Rows from block 8, named by matrix and row number. Rows with one number belong to one channel. Each number is 500 + 25 x the weight over its row's rms, rounded and kept within 0 to 999. All counts start at 0. Numbers have three digits each. After the name is the row's rms in percent of the matrix's.
# r30: branch 2 reduce pointwise conv (model.blocks.8.r3.0.weight, 128x512x1x1), inputs 0-73
# b30: branch 2 3x3 conv (model.blocks.8.b3.0.weight, 192x128x3x3, transposed), outputs 0-8, a 3x3 kernel for each
r30.7 102:497448477501468519459470494472502486544488524500467489509534496514513500484484445485501559468536496491509517468470523467510499512529521456501478486472501513492501504492523472491456487466481508479519491499526527502503502499
r30.8 105:485492509459497547462524502527504480521470471503526512526496524478455467495482484526517478472489523483450552522485484473509495506462504465480509484496464487482466499509465466513521508503546520462464508508494529513538493488
r30.9 100:532462524494492488496509495473439507512468494505502502491517487473496533493463477495507469479562542479499489451487515478500479520524502503523504498521505488532503527499519484458530477489594503494508481503489533495492468534
r30.10 098:480520505497515485499464500474464481508532493489485475482489532518475501504501503495520476504496490468511515528460475499477525492485494513475485470505537512496507496479499456498452517518483493486498509510530517500480514481
r30.11 097:510535511500530479473503497471482483531523507562486508502492489510530487512521495501538521479501503571490549486500533489506541484464492516525484494487529516505545498503476499466554514529497489507448503505483508496486529524
r30.12 098:474499528505491531518503526453519513499493508522548514507483500484512488519495482519579432508516482517509523508462501529517518481471538508512503504505500496484494484494450509524516506503486494506511501452563505544536537477
r30.13 100:501482508493489518472517480483499541490532510535487531497525485484495523493448486522477459505493495460489527472480511492510513481525487473523494492504530528512528482533496472504498477444489474530509498516530491519496531533
r30.14 102:487529550503518529505510485493495522484524535538432558502499486487522503526482510513543493466518479564483474465523468505495485490475469523498496512515484494469496479524496493487534495481525496497515458494526489488488480500
r30.15 102:487542536489496522535523475489519483488516473560500487480530502547542479509461510454583511504461484516469509509433459523509545511507501482477484550509502477479517477527535478539534501466498498509522501485491471444496503577
r30.16 103:486495516464503516514478452513530525502445469517523477488518445505487486498503474524520461469458468413519498507514498540470483515530561488475508480477486495492520472510463415496464492519563493531518518487481481514494515532
r30.17 102:535495483507505491539514496475512475530517483501474497495500503511482513475469527459515506504535512494500505502503508456498540551502509515536486506502492540525458488497493537527476487482513463538515494483469559505525516513
r30.18 097:526507474454464446483559532512548467532530462527422489461516505499520538522537504459467500578477496509527510511566514480522482495560515477518516486526530465513516452519475522491456552502476489507512469474503460527447526450
r30.19 096:479470579500477478506570485463518473504545480603468501531482449470510470526464506506507506484543499497509500464544529500518517497493547464446473467480542476474535493472477505524490532492604509473460497510495507480519529528
r30.20 102:506519522490472547525471475469502505505511534514490503438546534511530521533469468559493511499482510480514485478488516494506495516524501526535472466508494477467508508497515481524470499504531503511544499497528547511492490495
r30.21 103:489500463463512499495527511520495513525507523500485535449491478501498492502519481509460527483481507528495532495488487518533503440488504505541463483507503493461524514497495473486464506499473483461496509491549482519532529497
r30.22 102:488523455485538469509468506497507532488500484507467483509519507469466543513522543437539512475481505523495472465457464524517502491437545489519491520540478502505494496481519504491517518499502507526489521475484480520512472526
r30.23 098:468507477507499483485466500487545522538453536493483471512476501515506506502506530491475460555512521494549464573491511491502488533496498534496495497486517463449456490485507522473525466515530538517527499533467503505491541497
r30.24 101:509524505520494511537522479460504482489489486535506511502520504525495523462498495552512515560515501472541501517514482481491527510462526470506459522481494462474470494524474462587558479484505513516489519510523460477437501475
r30.25 100:484525483475487484522476542497478481509533512528487494521489536537505457512480503469510504481507525520501539478470488491505482495479530494455509517493497547545520512473459513467495486476452480494484491507534493509516531497
r30.26 103:530472528481534471486481503510526485501543464515515513518544512513491461519532529550452464513529497491527511495579430511520471495523487514509505492521525489484485489523564491494505510502490455443493535520501508463481494520
r30.27 104:519541471472527501525532496451469487491466527476501491494490522456472482501516459536507495541466480508494482523520494503505517503484510501494485514520516505466490531502498542511501522461492543497534502486513486506496545512
r30.28 101:480516486513487531513522531514489479491500480553488516482563481454576486476489513489501508484515530503500507496487534522517499503482503501541551492489455501519511541536529534515526485505495527559497519513484487479481484515
r30.29 099:495483477483448482462526485550491495476503530509466513536476515512495503517540563504463536553513470508535518473488482522480476481506495526535496485512521493453486493501483472495494543481489539495514473542513479456471501537
r30.30 099:502499479543494475512501502468537509497537546485444517543477503478498502496512536520459541519527525502501508499566510486482476477466523482519482470504509513467494493465456478423438526446456473526502531478498501504468563529
r30.31 102:447501521490473493508505518528509509468497503528486497466578486483508489519547549476486498446501493531503517501529488476486480466480457484517488536518487462493504452491557541412493514553489519490469509509455492496495501553
r30.32 099:517466529508480562507507485467546507466539492538525525522530518479518529504442509552541500508527514508534500504520477480472540497471515480475520476462513496510445462524508518527524483475507545516517488537471539470531493493
r30.33 103:474534506473513453506493500474487496494521476463452487461525492521516517496491483556511471489513506474499487513464516509508501504492478491492481506495473469488519492506515501474530487561528492500494437500511473475489510463
r30.34 101:472493519496479498472451516485549504505538534466493524478468492504497497506467565518466515430477499481518475494462502487530494483462507491504475452509497514454486467551506508508479500556497499474454512468474508525500452494
r30.35 099:519470485506557465462487517502494451504481461502527503460499517509538476486463473524476496473492515543487486531498496512491458490475490530515516482529504516510543505511506488515521455509479447538516493485512460497455492558
r30.36 096:488489490514467475490474529511504516498487549484499501511467508468493465491540497522500437499484523473488473514528469509517474477476520501500520508502509521469505468471514485452493503509500531457524522516553515489518550490
r30.37 101:538522509505481557535505528539533541465482483549507521539516513524512528516504510499513517493479508510536487491501503508534480535477543510500520497514483478530484521529509506556497562465492508548493506497472518519475530490
r30.38 097:489493428491496441495500511506497498513481545478507567496474490499486492497468511486451494488487492499508488494463474449526454494515567486499471479500507514472475475479491497491486522545485525498503487470515500480520546501
r30.39 100:483492448511490497442431516487498502550527511472516498542491513519477476438509519466473521453502490506483494501517549498474489485492463490527503509490522559531482517489486508501476479494416470506466510541542527509483551533
r30.40 095:498509501533480525468556477533515510483511521481497501494504478542502522511478505456512481505505509515527551463509518520526473531446475483476487578459521486480528460542509471468455495468496472525485500533456462473534480550
r30.41 100:513494473491521485502518502503527485501518488504508536471484499484475497504541480516484510479522527475562531536469508501511546543493537478533471487465485515561541483528533447477463501506482507514495486476476472467492541488
r30.42 102:496513485489475462505493508495510494513540497540461479540576495454506544530493508507528507490506510500475479455497535524546494523506492464463503527480518510495524508527512497510506522506520483503524511496519537503526529526
r30.43 101:550498465521487499495468509515476504464492536469527517514495505486504501496480514462464517473470481473525466494508497486494474500475496480484513506519488526518509453506540533461518470502471476490463479546461480506515502474
r30.44 101:473471495456481498502561496491532497526537472539483531551473478520492504529447531531524518552520480523481577486497535481491517552523485511492531536530472477463446485507478532524494543447513516486481460505454520498468508504
r30.45 103:538480506526497524514513508471480520502515518479479486463511509482458462486454492538453467512527490484501562508542597497507469514492483524504489522483526555487478519493504514485494498459495461499482475496530492482488510522
r30.46 102:518503520507496490452495494541504536515511489503519517508531486546515487547544517482512539478526489520552497538450525524542530484508515463547500514503503472497526493515500486521519515534493528451510491522469524527496490476
r30.47 098:493455494512482495503564480488478531547487474503479476500513529531487539508479486489506456520509503505497465500554551494509432467485500489489496536493518484516491476520501486427524528541549560475519490498517470511520485493
r30.48 101:513509519517557495502513501495457491521485500450476500517475517507523495514478504560483496551519520484495484510532489477521480501515503518530503475498491530513508489516528491501494502525493524498469522496523449471464514465
r30.49 099:514481495500497458504554498475514516483530512531493496515453487492511528483493542427542542490505525503532618502448509477505565490475497496485484504509526540537520515516513507502496468474501515516496474465532526510488482498
r30.50 104:496507475524529511517489486506484522474504501541485504490478512485483475481517481474544514478493515506478474500402447503485486472496498490520531538510457448475513516500504493574530523533531488512500490494532514511499445532
r30.51 097:507507546482505478523502491481495513489524507463477513532502513489468499512490500456528499479502489470541504530435492495535542532520507501505497476485496485474541564516529502481497483521538486526489501527458567489520523521
r30.52 099:488456497479518500539558523456499486528510478533524532460569459486489481477520517478452552496507515476497543503493509538495524545531513487498477538491483533528482546527523480517486483477496494520523496477501518496498524481
r30.53 099:522494512489522519509523519526498471495443490439556499491500516473482504474513500488502554550469528504504515530488488490479458509486496531511473469504482491485489551483495541520434464514471510541510508498491473497532483499
r30.54 098:496508534526492511496509520505484536489495572548473494532538468500483505508492516490525460465503540514474519530494557490504502488457498513550508479521518490487491499507489486439579504485524447493506486476494502510475504463
r30.55 104:499471514498485493476487492532482514500497486539494469562520491533525494520525510462519465538481475499497457504507478467510482504520510534514494487492481483511457482486504536504429510543533540480474503518462497506526516490
r30.56 098:484488518499495513478531514521509500528461491471513493483507516538533507486498503504467506524497507519492541477512561529499456465486481492522502510505495489510497467487499501466483504559511506485496495473491458473466489526
r30.57 098:498504479482496522536557501485504502526516474479480511499487438501499484499501497486448486518482485482461483489537486469477502458501501489485455508481513448517490502474525493551548475525465452484508483501512489509463520452
r30.58 103:473539516534515508481524515518475527510493499524464492490514483526506466525476469553523503534505501431571544520507512494473460476519580532441473503496540481463495471541528450522485506523485486513505527529495497534518487499
r30.59 098:493514489501514477502474525497527511537495555560503520511525495492518522523475467448566449467510489484490526505512538504512489523484498468507511505520544502505509471485484504442535486467545508518472527506496491498530502492
r30.60 101:482478502459516510504480491443462488514434512518496503503513506494453489509486496533495469512499518516484438470538479441502471475524479505482488489489502484460507510519456467495478493512514516503473532498533524490550510480
r30.61 095:470481483483502509497571508511492522490512485468526507488527464507486499540517503484464529512491502472545484496536549486482493462472533509498499481511479478471496515522480469543482489513475510489507507535485473514474481510
r30.62 104:504539489531469526522521510540474510468487434549480523481545460511501532484520459491547529489492505500486507482490455532485471527510497498533538522500532499439511468462494490578541532478517501514465498516493487494510455521
r30.63 100:494505524498504492501562520476474469491479501535436467471482481515502507506479507535545513519505517498528565484478551454504537513489492483476487492487512498499498512492488514503487507525520481462489493444463499502476508517
r30.64 102:498483479509477484488517535515449493490513472484499532485479505496534521507489493497492534526495503458497522484473491474504504471534494525515501478491515515534499520494508455524409477410495533508510506501529490501458545464
r30.65 101:504470520517536440500530492501537535483469527502486475544490522502529529499507509519544468540522501523517536524498493490500466469478540549493544511502493508467511474534491512507504544510498524519552526493549507517533491491
r30.66 101:474490486500508478521470492504500514520537507509490497462506488511520519502528486498456494513476494529469538493460501490461495454496496473480468537480501468517518535462473525490489494564464521533491482508451463507497532463
r30.67 096:528495508519527510532508491522491516463507489536503479525548496488496520497503524480565509473532509531529475534487511517506463528475494464500490502540503508492523468525524507520526510514588516466485497518498498505500503505
r30.68 101:493510517476472468433499481495502493513519534505468481505481517496517512463494526478522455473517469505491545504436505533501499463462499519505539495500517500474519470485552507466492492489509461524475488498547490486510505542
r30.69 107:504476493494504488551515490489517496514520472479501514520561495489517547501501514512482503523559502469492518518493535492512515499450515504502453532521496478522506486485518496478481502510481500496497536498509514495519501560
r30.70 097:542472470507525447499509481511484502500474473450485505520477487481477520532515515531464518513506518496522482490524491507541468493476518532508520502503448528469488549535490511483462532546474498504476482487517503522495507513
r30.71 101:492525530529535510501490504502496497508552515459493469462506525518518512476507492545493449524513503500430483485569486483514533520527465541454479471492473530542491454509478502511489464533442478500487497489540494477505495542
r30.72 101:483509504492512546519497503536521473507453475525527499491511501518557520518524494531549493530520493490501499506471462542472510533537489491500484528522476491530486493498527472489482519473528474505513514496483490508536527531
r30.73 100:507488514482535500549524477507465471535479526536516516523523531489489534494533483481512485512488496502465531533531521525498494513508493512500494495500498525491491481479475491489522524465549486479513531503497470484493489524
r30.74 097:519511543514479522502520515524519516523495499534479481479595461511523512503524487466506506442470485493494519497494592489497442522492487505496482503505511449484493482507479512458501480462538508501434479531508470523519491514
r30.75 099:509441500499515535508476521478478493495469520420470488472486491467468527525510536495474525513539493501511485493485500496475495437485522506476507529497468486506472497477499508497474505491511531489512501538504484499499560449
r30.76 098:515537475460474480456470504439498491494462556448487505492487467504482459545510526537508507493490487449499474464522484489482467520436489478527518505503520468463562500496489508499468492515425471501484476508522457511470515542
r30.77 102:504503493504457514496544479501525518517620468503452496543525505530483520480533476490470555526526453497491446530476507476496538511497533489500510524535526483479470516519495539502521505458467479515449490517496494478473524479
r30.78 101:511520516493485502513502476519545519543533490560526490499506507507466531507539490491522483510520492461532537536499479493510500508539547502477522493497515469512519483514543502523485456540550527531500541502494498513493526495
r30.79 103:498505521512503495513442517478517469467513460507447507485469517507475542500531533540487486486533463501508475474514513503488520499491492491495510566499490510559481513514514502490485476490489511501530499483496505506504515480
r30.80 102:450479498483489459497513472473495503508544532482481509473487519458494478498525511433497471508520507516487471518492481486491489511562478493484528505494499537508515442490508490522469487502441517463469511560498523487511514539
r30.81 101:480482491488503502507499522509487479519509537429500511518474493499525479492537496501451501467509498540482505512529483471518464486509476498487494490478494501453550498461500502471468483490499542506489514518530522507522515512
r30.82 103:478546490506484548507446493496486509452517474515485481490486483530469508502495515503481553501543491496465487499473468503486532508485484535485490490491477512538447476488496473546501495519478475482500491443491489494441492463
r30.83 103:511489490482523502532514502477502501468505530468466505530490466467460533509481523454502501486432512507536519456459528509506469494484503495488493480495460463498490508494490535473534463464528501539518449528468505475495491528
r30.84 103:488485490476503512473502501465491500523521459519503478508487493489523493507511529521493514523496489529483536478454483488500472504513493493490518531479486482506513483493531488566516441492532535474527472483560495471472504502
r30.85 099:515482505449525461509562501478520522501533530531471532486536495498457469494526506493488504517519525473511530487476509480499510517455525509513495509534465483476521502469498465528515481447515472491502494499487521511525532452
r30.86 099:478523489466443504491493484486483496494496518566462480486530478503486497518485505486491531501512479522470510531519491470495528521460462445477483488502532496492540509485433528508483517487487506471482493506506462485467532495
r30.87 101:497475464546514506479511491474497532541517540413484515481426527530508542511503545457439513531530501484467575550488524542535492490528495495518510496518482531484492507508512535441543535506454535529468475505448538507512475441
r30.88 103:521519506517523503456472477521489506489456547488474514446462464528501500485497501469501480490495502512484500509477503513535492526558490513511495448525535471456571509501474466512545504552503491503481515486533473489494465494
r30.89 106:496506508504556526503465500521499499522475508508478493467509481506565505491543494511518478515494503496511403507506506496501460533501498521499504487516496554522501528493507517486508499501516497482492503523478489513478462518
b30.7 084:485480486502513526506485520495494499489482505480503567499487480474466519477517488493470439470454466482456479519454514536521507540467491500491479534518504543513509511500509479518490469495533468466486525470494506528514477471485480492507519501504
b30.8 101:503541465475446486524487505540500546451480478481521534508486478488488495470500499500506484517494450497456493455494551483485506468492465515537526485489521499512483526529491467547507505491510482459515484476496490502495495492464522504449498519531
b30.9 085:467506493494488478518490512505485512479475498511531529488496496530494477523517486457451480465529510453509474476478522445496487452471548513457501516521532513469509449455458472495501474484472489515534462473547538483493507504474497517485514463477
b30.10 123:472488462475506520510587493515475479504495493485482489502488480502488527548471524485495485500476483497485478475468518455471538556503477515468474488482519506503521501513512522520496495493480446528509486538526538530518526540467480432502500494526
b30.11 103:556494484500466463440427456527539493513479509443478513539486562509472452484486511512475455472486480519500464494480531519516481521474480529525523509524506475523513480485455479516492467474490524493509480485496503499495449468489515543497527511509
b30.12 110:490544527523472479549501477481478509459476497491459491511541546473485491493454472504518512513484526474526506513540493507474476485503488506481491461478488460489527486489479516511501513491550490452495550485554504494524518487500512478503508470501
b30.13 091:474467453501520487510530499474518508480497511504479505449463456473511520526491522503514522519541505469510458477487498490478474566513521472509520527527450486490507472519538492457494484535530490516538502531521494514524517501519511476481540501481
b30.14 096:502524472489488496498438440482533509494554480488500480471472471497532491466510517515521503493459489451481494485472480468467469489535511488484479528516475484528517489526500498465518518496471497470490460494525512499483554473464507472505486533487
b30.15 097:522504501515508492463517478537494476485504470477477483504480537493520531515472505470482521486483489520517492467539528468438493498521462485491488458513476499527488551490487535494541545478519461477492505508518498475476472482532497471556477467516
b30.16 103:455399477512531543513504508530512470519502485521535485487460483490507539558524527476492508531503496510500501478540491475531483515480464455494500485479493494536517480508480518491533511480519487507441447488446505489452477495505499537458465491501
b30.17 095:489475499503505473481448476507526449504459475485490513504478524484512526521531521474460478504504532516511504495509500488499460527537489505485493511515516509483498493514530508489516518482500499496485495488523502453456484503468511486478513480469
b30.18 095:485466497491530494477499475472502520540485475527467477577571450488495475491494522500510504526482471546511540486516514540505497518496473496489499525508553479481482505530519536530477541488523481495501483474498492507500447444479515491457549469500
b30.19 106:488508459498506495493505514483492505504537491487500479486491493462450500495472523524486530520473484538531497536481533521488510503504475486545510490483505490474502487518521473517493468517493471500520468518462510512554507495484546542476521486504
b30.20 096:478508504509550495500475509505519504490468478488465479501510487487482509536481458531521484525467503533518483500522479476481509491508508514485494512488464502529510509512530526471514554493555500475449513537545519474495515468535484501501471464520
b30.21 105:481491482489493484510516462503518500479488533475498506502506507510490464452484478473513518494483491486480469488509512534483502468486505459467508486523449511524477525512519557490506462473501508522511516505478494512499494497537501459525506459507
b30.22 095:495530503492514491526528514465528537512451497500505497500425508502491499474531510470513485475477472470493481507518504462479513539524514477498514485465482512489519489472495451506545490482512478501469504518502492529547489498489522483506525505492
b30.23 101:522452472507507473491512476492463534511520485490496508519569460503508531551508483512507468484499474511514502485562518481493474485488480450465484514529517519511462521505523478464501506505457519506490508522474500517510489506477521503472492469492
b30.24 103:511429456553535493526505510481592478453501467513489475496474487502463516465493521505537496509509512511571532500519513479496480501516480508496533512471519437489550472514504474480511502476517521506478459523479490468502500462459493531465481546480
b30.25 099:509465537486471473491518489497518483521516477472499512492459510498501468520496510491455492507469509502470473495465531496498497504488463501490446491467458504473507482519484492473461461516495487529513514483482493499473526525499519546501479494462
b30.26 092:474513471456483465509512504495490531470535505489520538492466512460487500529503530482475527541507543516513455501575497534493491529536526522511468527496514477489508527499494505481505478479465507473472476472483455495475511481510451492489497453509
b30.27 089:490521485476497519479499495510506469465512497512487506533508488527544490510477486479508501503522505468509503507497497468488505486515558502517497507499470495472505459481460430467468438462496486498504471491494524504495504461489488490512509490496
b30.28 104:497510503495491518493464483523508478500458510475507494482480486488535529449482502480428472504475477491485510487520518512525504514522525540466481487498467519472494461468456520477447496472458486474477480472486556476499494488532475500517464468482
b30.29 089:509503534493487519528530444494477497461485523542469504605507517466484493493465484480528503506475489498529491556483491495527507492498489502503479498485469476504424555491508529470528515487499500465497505485491532496513490508509464470478521464506
b30.30 114:503492496496510524478548536502490517538496545490517494480521475488504495445504463504535511492502503482486481505498481472485484500476515464472507464498494503447479546509497563506482589510481492483499552490497473491465499501545466519484493508474
b30.31 092:517492469503511455529489446488463476486570510534511490487502531502478541540458513527488466526515483521547485527525483516511446502485470531540468484509511487477460498495453587503516541473480473450524482491448491514532457547525470493501474459491
b30.32 112:473494469482480482554475501496530534485553511476506527476479524515532494486493483484498483499485505459519502480474466486495472501529514537442493513473476476514531486519497505475453545502475451446452480472493487505511504472539531483519477513491
b30.33 102:520483518486503519519474480482486439544554530492490500472498465498527484518486516508483491439481482500486487455477501532515457513483477510475455524535461484474495512543484473499454454502504536512498493488482463485507498484450490543480511482477
b30.34 084:454457498459501512457526513444523490490530481473521501515513458508493483509500478496528460531528489463494502477485497492493496499522467534497541517497533529487502466496511508483460524460460505511489480521513489459512517582469466530444491508494
b30.35 105:465480509461472507493479477530510474508490555486499532540491499456471489490503492511478475485506473459475459463477532509513523503507527517509461485476490461459497456502490438489534460473504501485497465512492480461470507532505450523510503525459
b30.36 107:492508517508460523501554513508490480495557522488520512568541482535524516537478486492489473507524499516472494447518504488524524520496524509520478529512490529461447510522518498485506487513476513470457473499490468501483544478548458487535523464551
b30.37 097:515536490494535473522499452469494514533513507467487494495478555497490542484494519484527509485473499491564518506530458486494470490535530494489463482523494494488507517495520542447505490438550491492498509544508525479496465507509454517443471517497
b30.38 094:486473486509491539454467494491489502462499512500498529509485483484469509513545514535495470502477505497508481511499555506503535489506508485492526494481459513472459530534505514487485503493471499499542480434476479499459452510522534493529536538523
b30.39 099:492442500473471487490511565468475454483488484494524555514509500484515522502511501497529496507518498483480518468490493484499513486516516465504519502502502528437503528503467456490440475525495470512501519501499460524476495492508512511488569510492
b30.40 098:500460514479512508502498530517519511535521529517514504455483507493510473519493504503504503478528455510488507512497508506511472471465515537508504516512512491490519485497534535513481496513499479479509479540487495505488427512490483549436436528481
b30.41 093:476471465507520484538501486506570515531540500492496471461475512491478516530496480528506458501490478522489520476489537463521501535492486541516462535491477524491487530493481539492488477496518466487483483497476523485444497531465497526443509483521
b30.42 089:482513473480486515517502527479458480502492483509483476511516562483505480504499525539496499493493485498491435516480486511440489549512491492507508552472504486510504489454508534494500564506524493440470510502529512515502518495505517468492467474485
b30.43 073:515480516500464506495508491471533484482516472515506476479482460487517451524519523475482492488580535464532472512495532492510506513528505518483453488518502521528524508537477507484515489488500477485528483503466493513490517509442505505461512532492
b30.44 094:552547535506488506510456501540542491538525533530505486515522495496498495460463493503477542483502519530515509468493488511476473493514534540487461547506486519508535487512534540520478522535490486500522489424460478495530481466512510457485485481474
b30.45 101:495487500502505570510479479505508484542528509518483507469496464496512514545524518550565505498461495467491500519514498455468481535535506498471476475466495482482517507484539517489513523479483464448487541525480495520473493500482501533488479495467
b30.46 104:486506496441500451505503522505473508459491511470475489504506542502519499482475498482506510478484475500503478486476517534498538518484468493500506472525561492529495488487480547512449515465516511520511476478493504492458476534516522502474493471534
b30.47 105:511524518503492499513485493480480507491531497505530494482526474470515534546476492496514547519528545505546507483539449535485459479527502495478487492467470522536490476495520520535493546520499497415471491503514500518492481466537528502474505482490
b30.48 111:472505503475477502522524535525470510498480504487496495468497475472479499469492463484508499530482474470506539495470520487486517474524491527477483479544565444493540502484481521503527506534506517485473490510539470471489561535499504549461523526486
b30.49 104:490457467508492470539503526508538476527471523483503498491472535470508488490530491486477485468500472497514522492487487478495448472495494508548537532545436485516501509484510510461460466503501526519480504524467498486506496487498498488514473567486
b30.50 104:470493504484489495471465532480467504484464513495478508532492538447506501479506504488483475462447498459500457508493488491466509535487461505523514517491505510506493491481522444450471498486515506574462497542473494501429509544500497484528492520481
b30.51 100:485491466481494501523537503516466482477508476508526502495537502501516517530463497473484467465486475468485484489474477480473491556486479526489509454444532455489483510495460519480488566519514472509503515493487523516493486505507510485525489474510
b30.52 096:499496502502464473517496524529474466518478486478493463498503512459496470476475543491496487496460465519515479513502515557483482538513493505531488521488497456516485485495512502495458502499501493500520481480528455504465486438489550494503539469526
b30.53 091:545517506505471482459470495507495515489509499511528509521520495513481476556494481545522471525462476503503455498490538488497502524492533512512500505438477493488489500492509482491483505475502467475468520499478526521523504492545520491560494488514
b30.54 096:501539490521524470496462448465534496482538504486533487500491513463510467488500515493490508507499524490537478489498504511491481469532484545527494511488476472485501466505508521494477490484488512487534459512544494490484446462501494474506506520517
b30.55 111:485505485539503482487494517501502553509508503496482500499540518467505503486471470483449501518441513506498494508514477521467489520530515457498485531485480477522487525525537455516496502478503524507488489521483505492468518481542503489498515469514
b30.56 089:511480485462493470538526517497482475544485492507509506514479460506508504499478477537572496482499443529484467561505502528496481525493468519509494510473507470460500504481511499518496511535517458470459524513443494525506483438480480482453503476492
b30.57 109:515474509483457501530519493474509499490454501486510508502485508518483475466485518508513488469502465471490498503512568520476473475448478491510531490527529465438533499529496483523485481498472517593527534525459475522516500510490519481473503476498
b30.58 113:463462489494495508525608511537537505509510488478455435471480495481469511549509517538520498517498498535528491482517506489520507526529486501514500509490478513471489470507495531434524507446530486477465471547480494516489509484460491523462489491508
b30.59 110:491517526531497464515521479495505522527567486459463469528499485510517468457544527521519505527485491534505481520514514486459524432512496514559453491501511498530510519516485523505507498466477478482517487474490539582518470514501469484518472524480
b30.60 106:479498475510539557467558529482514528488505473481518451460491498455459508509456502485530474522546500476474472469487512488492497487511488510492479521518531555477491494474514482482477477501470522502503484458553493485501518518478504516550465447493
b30.61 094:508495489490516550551492509534525495506497467481523517494523496527514503552539534522522479540494486499522522503518511495502496514453469471471507534491543509532483472515495498515493520507537494510486488512455500534472474457490527508484490465530
b30.62 107:501510529474522487497478530479501516499509492499509500492459490496501537506510565487485491502468518483511519470515539511510494517502481489493489507524478467473474491513468499485484472471423493524518498519489494467483450466476468494459486477486
b30.63 096:536501489529507499518465499467517488494529471495492495493517494478490484510545520511502517516465472514500475489467522500483472525469517480497494519485492502489507523508497475547488482546529481538492492490481502512521533486489505522482500510520
b30.64 110:478505486500477506513519522525500536490490480464486497477470463478462499524497543495499487498462479479462513469508531467497522545514474481507459491511484507511521522541517521507467492491469470492487479532517475461464457454473478485469481491495
b30.65 104:463515506490522512497499489486448529513527512479489480509497497493509494511505434519515502491514490491523458505510462448446565466520482477508525525556452477509481539455498543470468574463473497466473463480503498509506487507505499470490495442502
b30.66 096:495515532483478509506497517489455465444473509496502475498462530447497493528526559489494450461496498482477487508503537532475493518437491506501477474503494505538491432488467462487465509516496496518518480453480500522469497504462515493483507462501
b30.67 105:498499473510498477502493492478477567477517528457465447496487498476502476488526489457444495501470484499527479509522489488530499439515526525505473485506494514501533492473464499469493518490463475512548444503540492493504495489512527520457519527488
b30.68 113:493499480564477485485508492503468512513496513513489462476495481501484489451464485480473499512486470501479460486475511511518505509552488489500468516523468509517529520531496566471471509471498525525508536513512495515505480484504457488488506478481
b30.69 086:498494528484467505519514496495460454486506482476521498492479493481479468469488496470480493483513480485489474507474485515489497517461521467506536488527519502509485484467468509465477498480489478476500486516478507507490516499480522440466488475476
b30.70 099:476479499497495520508521551476469508482463544487490520514503474496478508491514466506549486510509536474509525484474528454483530512548526510443512506504539496469515506483488482560518481520494491485540509467567509508504533523477523504492493501457
b30.71 094:471502458475481501475555498505505462458472491477501470484499483477537506492465524521488516496445505494455472486530505526499476528525532506487466501502495539510503444467475512513461488458478480471471475508541484441483520519547483476525506467478
b30.72 098:481499521516455484528492472494459529515546490516495479530549557487492511488493492479511505516501515521551507529532486502480447494479502474505532468473498512510507501485453497524494546498492490501492475487507507481507459462501489464465472537479
b30.73 102:511520535488477535542459472499525536459505494461464501511512531498500492474476518499492517458469508479522512503483510511530511474485465503516483483509513510466484506495486483478500523460481505470534497494469492500478481503481497512460478507512
b30.74 104:501504465478492479480511493495439538509522506489511487469518533505498497503472511501506504527463504499498516516504505528478518527488471499527474488505535486541546510485492493576467511477489483445507515511505501475461479518548501510438508497531
b30.75 095:476484487503472485494491510539507493497467478499473539527494468495486480503497510500540452466566527522551503540474499531527496507468510483525531494543521452517510501510544487484528489530540522475465523500518545477516487518478453525513488540492
b30.76 113:484470517469475516451512513510479467466479515505513549501449431487476477604507499504520531485521530476515479463494502473506509465476513489527511462522473481436455480471522514479547446457512539458473538498515481469505516496515499532519508511487
b30.77 105:528501484470486496499532461483510499480495492500509479511512477458473458493465520492509492503479502494502504555482497513540505546548501475490500498483555497503505501503506547518510534502492514464484516499486482492487520515517512487494461453504
b30.78 095:479472480487506466524537497502532495547519461514473455522469471504457541489474523503480517499458498544526480504492517470500528519538476519522484501475499506515514491504538524498545510489507496485487464527474511496459482526510465511448475509505
b30.79 107:498472489485468479484528503514508469483472480480476506505465495477470520510489526527517482459523550441515538523496492495533465534583513510485520507519488478503461503500525505511512472506478468443473539560558478480521473476473495547495511531480
b30.80 075:473501512504500495465536487499465483505454485525468505537514532474468523557534543496491497512523533516490460543516531504508483509480482500493527554585541506516501494500498530489478480488486486501464480511489476520485500471502513470514527485521
b30.81 100:487479509471477555479531509502515497503475496483540513522505526470521465512498423486492511498495525507455481512542474530522485507457534506483478510503492514547497507502487594488476492462486454490468543478523490483523514495500461479510483500513
b30.82 110:498505464475529456493523488504522499511500484501492471523481497480505496492503505516511502525474477489499462469516498456480477506474464528484519519458553513523501516514503517533531533495479510562441486519480489478508511461489498464522447489505
b30.83 108:480493501493468530570552521522524454544521514472514515474488457490530517508543509509510495482537490505467512504491530500462498537472510506462479557489496492450501511501488504471480549501483507465486516490512513555529442507479471510498493516474
b30.84 091:480531498430474477472521536499468502495462475487464458524508530448458519535486476448484447498503497505454493524497540510487537469495495517502477542526514513481503508522510482491487544517533477455486504531586516544515531517460493474499532488497
b30.85 103:496486495544535499521517498506509488575513500502446481487503490486459549528499532515535489484507496486494499499494544482478530490455524495543470451518476506477481510458506488479488490524504529482520490462471499491488489533493501539464488501498
b30.86 096:528479502508530496489519478514498501528508499479451499491465510518496486511479545511474467465480494528546488521482540531488529511446522529551490462455484503525525462470509517485492519520538532521516509451492463465457466504501421522438518536513
b30.87 102:539507505506476420465487499482489493538465527514521496488504487509506475542480497494509496497511499482462507484488503509522535526537541509482433497513452460532486496507500536474464530486488533473501505484514456502515443525496474501480534521498
b30.88 101:531516490483479490516489510480457482480466493509445452503519483479502489491473480495500534524410468524512472517548489508479492507495478489501495515524523489465523555507489474510497525513529517517486497502491504508513497513516500521533533555505
b30.89 100:491491493478514480479509490485481504483464513460469488523514481484518492485474453488509482469533530474491493477449495506512484521543526485486477523498504507483545499492477471483492529508480525522505496537497486444498512513486515504530521496438